A small image classifier, trained from scratch: layers 8, muon at rate 0.0023.
Rows from block 5, named by matrix and row number. Rows with one number belong to one neuron. Each number is 500 + 50 x the weight over the matrix's rms, rounded and kept within 0 to 999. All counts start at 0. Numbers have three digits each.
# fc1: MLP up (model.blocks.5.mlp.fc1.weight, 1280x320), inputs 0-159
# fc2: MLP down (model.blocks.5.mlp.fc2.weight, 320x1280, transposed), outputs 0-159
fc1.539:424426528486532546511509491414410472473605591435469493448460517503480633482392523500452471553466491479493509464453489380458519570551435506482516527514508508448514540540526560397524387417494507481470601538467500451507410488515524547488494539462548528526457555508512468436488502334463532545475508476536539471517515456519589501585489429450509560438421459475550461481352431399518475528593553508593488561510523528505489568450473474572543548485520413446484543559456427459540437499452488
fc2.539:510571494520523478536459486532463499551327573486466539534524507529471500484493530467510535447562485544470503508501494570503375500473666389505463541456472466508486524414538528352467521614519586495507421484623434480550508525583501428529513515501455545493494533441438503498548555581428517588494496537459469496465482510510422509425583581502540342576550560475529521489565639519490574474458473511436552505522452539511462490528579550501531534530514531556588517552507506489501516478439519
fc1.540:545485473496492540506507504512549518464500475509525515504420458508501472535528465494493493529484481520528507528564516505508545520544438485488472530519496490535497535454537530483493562511482500511460504577505510510538454497503456504505534517535514529511518485525501453497462469556474506503573528521434475528487480469511487461456492474508501476488538489498517463463479553529501499449488523507494525556464490491497493482535511516498420502550490462534474531535495500516480477476511547
fc2.540:443509462501509418498470487495514452538480518452478505481542516484496514510454506489543501492501536490478472500494516522501472491536565493490512506463479514492500549590483528542526436500512505504534477447469552552504496509500546514472494501493554459483483502526493510500485484405495445464495506441546498523521524503522552521529531510521494517524442500537545505477483468468510547509479496524525497455463484525579551465504501494512452488473507538501535483468512492501485547448524492
fc1.541:573445392468494504427535477467447510559591696490399495503579546475509456445421555579438520525551448557572510463548542587450502527479393397552599556467466445479456509541495517452487455476570454438522624559544496481432486474482450532480546433543520579446575419400557562545548469544497556471431531502464478529417484538455562494481476448471552589443490547472552520448494426490505533432430505465529568516532511445409505449431529490454454500464505535507448569500522485550559552461569592
fc2.541:450511605522501419512485431513595490463584517538556472484473467504533515513593527558466476454458511442516460513475524473446505509530427515459441515488507431498498406362436488497505617589545551481506507510506551446468513477534509463595575512496461489491489504463486489489504533520516607587446489533471457496529524477529386535527480534524474517515570522480529481484595538496458561455453446527525464473569493545522522481426558477512490461568522489505649425444521506533464465569478481
fc1.542:511485505460509496517498514561520532477551495489494475515484510486506512493503484486483493558475543503499504528473486448456485484471491507475537512486531470490472476519481512486473441520500532501476517540487469527496509505508519531498488469536539509432507534477508525511481470480514495513564522518507419452465505528544499502420493466448501463503522483526487507470468503532491516484479478475514467476531512504459563502523481503460501501496477489523522506501490503523556468497497459
fc2.542:469520492513489532503494524444493484541416518480516498453481501499565509483476495516511517458517481500513406492506514514496527505498493478523414475465499483501511531454513470473492539448520419495511550501560535437467506528507479456513510489474497534577469496492433519521479488499486530526461496507495557506533500474472514501558552530500472570535487493428507510508524519407547504466508480515492605518518497533524473519449516498530507517515571509445502422498523459502487516511415527
fc1.543:542478491520477498553536315472456526493501527549574544588483467462502491467599460540447477452356430467489479478602511540453509457488452549524427561587500533464435497472451522431398468482527589542461498408430404456485574529504536454477438550424540417392460479458467493520518550555417426496612462510479473482416500494535553440587453482488464435460587557467514472553571476559462533544428495485529534409470516513457467458495465554574482578509532424531579610436510491514487528525459510
fc2.543:535525572504521524473547575506622483538485487560374485482511529485484466553362455498490535478498504478485501488461503473443548402564501469556572510406529417491615468524522437510512492561514430485566488552489562470474536451419438597521470502528500598615556446503505562422412485450540422510426507528478487493539537498526478443470461468572530542520498481542524520474515585509457507544550460412497491563452419436545533525397529392499518444487466516541535468556464518503569500482537501
fc1.544:450555523450514493530429453447402425532495516477436509462385515508502431473481452543507502450488574568508435491547429576464520496398506492543502578567540569583500491546538600424409488484459430497495527490532495525546524577519467368473509504475529431529492492531560447552448481460543561536586500493527536554371489496546532444559448410561485529530367532517521529505495484485331492411437453482345452501551538443500531517437514511522608552432465450547466449658495456473488437533515508
fc2.544:482481437552513485502417482516468432470530486436196570444524508523457568524452476545428503466529511588501394507498590379482565471513544565439568505569514511508617526513476553451536575438496527499533521460475400654538532488601471468464515505490522278495492487484472474542521487490436544500471530385442492454629533441545577572506529472469476519531586559565481464504510480517649425499466491470485467473547526535452500501556526488500460573485476520420553603569479484482547536128435476
fc1.545:574524397517581440510434490483537470567482540493464494577550561478518458489528519567443494483479529509462463485466514463519512522435506489514520471536475534523588459523464488447564456452479476473528429518486460492461506520490478490554385474533511484531488512583515555523543468529455484492574465454553432542526499595467471507478571441474529491436507458482558467581468587546522487498485473551524504492504439406510440537498493456557496495477502508442482473507451526519459542494349475
fc2.545:478506429482523468468516494552415504479516432481508555487557490537511478482417565581560552572482517545543507504474472555570533490492493512537495503488468564480464535540491520461417480571508470451466505538538513522589472500583457503470399540502548492451463498473545456490534487485515531498444509477494604519511504444504521506500504528527492531482491503523488504465316435522488446462422490471505436493510526564501534439453516518464506553514514490530529547555486477505530525550441562
fc1.546:474580585516591558409454468358504574562461632401476405474544506426466503483627481558539445492528493533539408524525483496498511565462487514464398454471463502453375443362454530513476457500471428407461503544499567510493505556443487455492199568551496506511416474596484484398452499570561527608619578415505776507443416446520482578543528487452460515519566465579496597461343559555503437484538431498458585463255496512548533625531520473562521491538374472553428625519507522533456586555214604
fc2.546:461482489515443427474482535571529493449474401458508560504481515491524522546325521507501496475494462441504551492515488504508476545510497548493569477463527582499459484548371501519539566583501545490465455511462537420515518492489511503503345489500492464464543512457496448541552557353507514440625492517465477486434461716512522512496546488517533485485477538446478539527335573540509492483497520512550529457684511487521499429518503340526587527484453495502677481459470518544465484509525446
fc1.547:525470513497545620487483572546472542494509458412452548482412485544512576493466427490546461487536552497517567461428473497400528424421594609485543502449468607491488496515500457464451526594494492460416526547478493532608522501523469538509482551435495565508429549516501474423469471485535539506576525466514589389553526389561520640504536459499496358516499531542509561329451489516483467436553457449553558503514554459507419430500563506405453503469497434487480468494476430554492468536492548
fc2.547:473510528506470516504528464487573319504382529477679607475623521465471443487542537515495490529516463466478457493489406478542530450460512428527492521489486525506578449538550500441545498449548563482694491481463518505447495504640474420505471467541513547505540576440504480521459555554519427494512464460518451513542521629496382547459505471530491470537515508354528503507534550406468478526482505607468528471483392492606511460513506481540417414504375611506577473641473524472505556537435519
fc1.548:524526524445559527514471487426534527596560532491547449487536507482483436530502494507516462576515514456515467477542451461564535433464522550522549473494452507497519476477582506532500522516503480519490463532401594550504490496526468515519462504502481555460600486570557463515432474462551462536470538540477514481486454467467455457501455550509513488477550552582492496484448603469539527514595472472493505474474430521486517474458522509457546469514499463480475466587498416500548541507481486
fc2.548:447462486499515451480542550514424441528416520512407546542468517524540509476523561378537543535488450522559530502523420546460486490488494522474446498556468436507493526474484492512510463553496490477466467537473468485469501489591549553554533517535524516592419494432469539504422487584532488488618457425488478463489525520501538514502517451497578513541453426493519499482484447550483522529519447528440532490581546494515524483569468481474576531508579525525509512463434576537536493529505515
fc1.549:436470572496532496513467503435423553531431506511559570563491453539559473516490476487519472464493523527485550471505454512442479427490495498433445489444477502479506570501534478444545548457560447534535503444530494555580612467467426465473497496512512514560464497463524416435487611525517432445515483530506471488544470502433509576459543452467465447536556464537510484497524565469492569545488502544462463554448510442528516571463544504461560605589439525519463561579484449467440553497454551
fc2.549:489492439489510577502469545496481513479566458454528508498511500514471499491503494481462474514496490563490507513508479527493500491530583536458496503485498509458526492486518484526490416466509446491474484512440469449465498490473542498510555528489443528472539514527487540586476512510476503493515553510507523482469499511515507456559437495508530590495494522582542471510507536536482477522468520446468504468526486545506511504502507442491510391480530458506547492515518492528486516476508507
fc1.550:488474549473547483456480502453532500524486458497485498531479498506493465509521557526518500508494470500470467463478511478489527512525494506533527532504510496487485491458473475518496490485450529484500537492526461489526495503503514524476498494487515517533463503529479478501486513476516506472517496479481525504522538562514508496518528483499512475512495436545511526549500498466520501509513500484508455550552491530528506530474493474504487481529528500501513496515463506531475450500487521
fc2.550:509492507499436450487469494503466563494524465483522507513485496494504511484512497485479483529475515498508515503504541495527465493486499495479454510445473499503486492571528486479469539489504456518496463487469571515506514499526483487490433494505514503489467483464494510492500486534449530505445480483507442462491515448502517532478466504464461458480530507522491480480546541523484487496483478506509558501543495549465458486499509542490469507523516517487536489489485507490506526510435502
fc1.551:510543505539508447501539498535313475527475550500489506505461485516468515482485469474495509436529556513504546469496507566467511552487484508485454490527489487517515536505515506473536474536549536531542519505513374474477586552486481513492510476447550480443503521493492474491582505488472455509517502484519530570520515532525520507559525517457486523527438511418538447522486521450515511479443502483503481416522511546533494523511485439513597435510417421474499473501564467522473462519511492
fc2.551:464509457518497555507500511515553530559552488523481522514419491483525490483518481474510544536487469482525500500469508451473474520464562480490484466453490541501541425488521497505490525442525452471534496462472577559508512504509522629500479504502451510589528514468460480524487502499479497528500493472484488448465486549515550454457518505523464461506565480541515499517541515504464526475519525541479523526501517478500495493473491547477547495490493519465503513512467489515494498529516503
fc1.552:432463506412514481481493476439370470545482588469546508490525463564473489499517488527503529576449474568453587479463463558535498425514457497483535584394502476495522508585522403560632338542468528548428443509538497440547508471471490471435543479507517604532512433546410474608466456513512549469506513486484503431495476559606502522497519527524611497460552418447487563480575442545550493524582509470522563486493537342451552555506554495490431458536372447526567403490494462513444505544549404
fc2.552:525521579535461509508454476513644545477541487538630518540487461476502495476577516506518459470621584410565432483472430484523562562570474523533506438545489578537487557373469438539380577415584580523588457487328412575529451521489502535538399518458489468472486482466570526416546443438492461442553521635512437572556497463447487564544529496563419528559464500493487423526479469518497551443423526544408550489553483458556476459529413465480466546476553477528485467550622556501515608537516579
fc1.553:490484442418501472475485479492518501531466476461410431526474480403549499540481493557556534555491479473495479489511459466520551403479334480533470446473514496495473528476414481498513547675519488490464499502591512539504543520522448562493568585515522485493463470537583566499510522412438416481583508458560648530445460546528493481477506524412538481478525528547489470486403467519550513487458471546511493590466552525448444409630517548570531455481506444527515512468475587532522541522537542
fc2.553:482534551541470436554500512474471589549448427462572551535572527522533492482480481400521499487532581471521465475513521491487510443539629479405428500552473510529583474538488531514521458255530535561494503569476540482521485522528515517502424484512538508544527462475516477474501496602550528542419495506480358518473524464491500490602517487482494516486445574481469509490622458511457493486543510447522477403530479579578520555580460489513473476511506497519517538462408459506548513511515502
fc1.554:529432531501446545531523536484349397467510436489344531569358519492460520473467433439501479466546498435437564531512496487481488449523520498492409518514416481566480481488547534458546391431471476439485480510591556481463476456510585405388490515576456481564501564586512463502471469534486619529438490486515551517445535421513501445499505546491579571542482528541503442527508462474506545578511515493442542477483484466516561533463573570434539578478470466477554510507503492439488465545541581
fc2.554:508466501531572511502534491468539518490459429472445462484647488543521487470425448473503541490510506552499465530486553428532410512515508520441558502452518486540512582445407484469531533425459568548500476492482387610497479528497466428500433512535559306504520522529491432525538520505482439526506491548491453535616498564508412541482543525546495472485534523514515473495524559429584426527461563473584428541522454541454512508525506467472440470523565545487490540549490510484501537145481518
fc1.556:418479561503545469509551453529538564528532438451537472550525477560527566468525552546516452490443582464454550568508489579554590468493446550548516515477503508557470472539455523538554481534535566522493475503511514511458482493436449495482522546401455500535465528487531519506534493509460547500506514442411454474454472477559526483481555478527499545479529503537441495546590484446544572563430433499494491563503499570474466491487470537481490517497589529506540525504465494473483446560552524
fc2.556:490521361486485497466523548496526402492540393527456499526489527508458472490405510517530514536520454514504537507493423456489433489520492462437482529600503495494513491566569619531535411426483424514493455498535487477505484458406488463480492478498607491372500486505511538496490477521590519482479501568540510429513557485470480544475550544427477492558502485478451504468473529479443540512390519543577476486551452512558538518411515451481482456493517475511536496469588563454492606500562483
fc1.557:568574530474523549542414528564463316455562446523425500479455477529485395453565421561602504554486504416515428452521534582584573484487496452483516444511563394515492482505542541487558578603546536455603517495450289501463499544586446537411545523475530293501415515428450487572486502380585454470444511576586486476521491673534416486618425395549648506510483559549493483526578362520659461487448593416467471577524516459628530436479549443390450282455559440530559443541495471470596570500655573
fc2.557:509508419513517446505504433442575623451454427486628511538503534485474525496386571540438504460472490497456483515521544506494424550471537563539455523607449448497528532516432492508473654336471579597499461473449875558614610546602449481483479480536471670596668520491418446465474509564477395420607452443437476568491476407481531440341488503462406471528521509523419504490462568500331516492504400526459530459549475482388447516458544527498470515561509465460479470329431541478520515524535489
fc1.558:467552466540564557550451397531420453529487540481531506555535378470518511574524395499452578459443514462497592507503531492530592396570551457406531459469477505480533544455391444397436416493463485522437483481497486459531519444508534529456507462374490482581456463515580519495459485454511489478607461541501463517508368510538553538484523496508563525421440485536521476528469505546479452389511555411502552554471494536527565458524500567491524614564505496465547431511487554493515464481504515
fc2.558:501519518540447540508482553499529504550495567556236515476328503512478547529533458485578514445540587617507440487509592453477453457563512457575479501437550482508491483449476518471525495415474521480579541522468564586493484520490431414546438507519514396507511529466492483508572490417401496460430534481450529479559511525503462532477531562489455448564562484437525447531546526468569422528496550552481414560545504535417499464502478435492520505474553458514450521502502458526529517382496538
fc1.559:509566512505494462452481448421481465476510540521435514519451457492443472521422515476539582507566508535570468541542573537578524578453494531559501432450517495433537492449535542499575504487523404592529514425519493440438485445497488478519500412515471477451546471521417576622523513498432481488482456608513530509444541563416540517416614526530448459417520453453448437494495472528549514448538477533518520537448549533479490550525504520498491536502529437479375511519483451385508474491494492
fc2.559:499496444529520508557519570518581545527478544506501536529549511491536545502504513446470468481457529506473522498491574443520493509494515564519525520494477551505491462516436588466478458489484588517534479502593398478434525500570550521514497536473500559588497586520508406464435404544633516478521544467560418469469405406521551586519399550506460517459516560513486488529512527491483454514468464563561548552530490476502538595478563455477470502507508528506577533549501523532498533523541513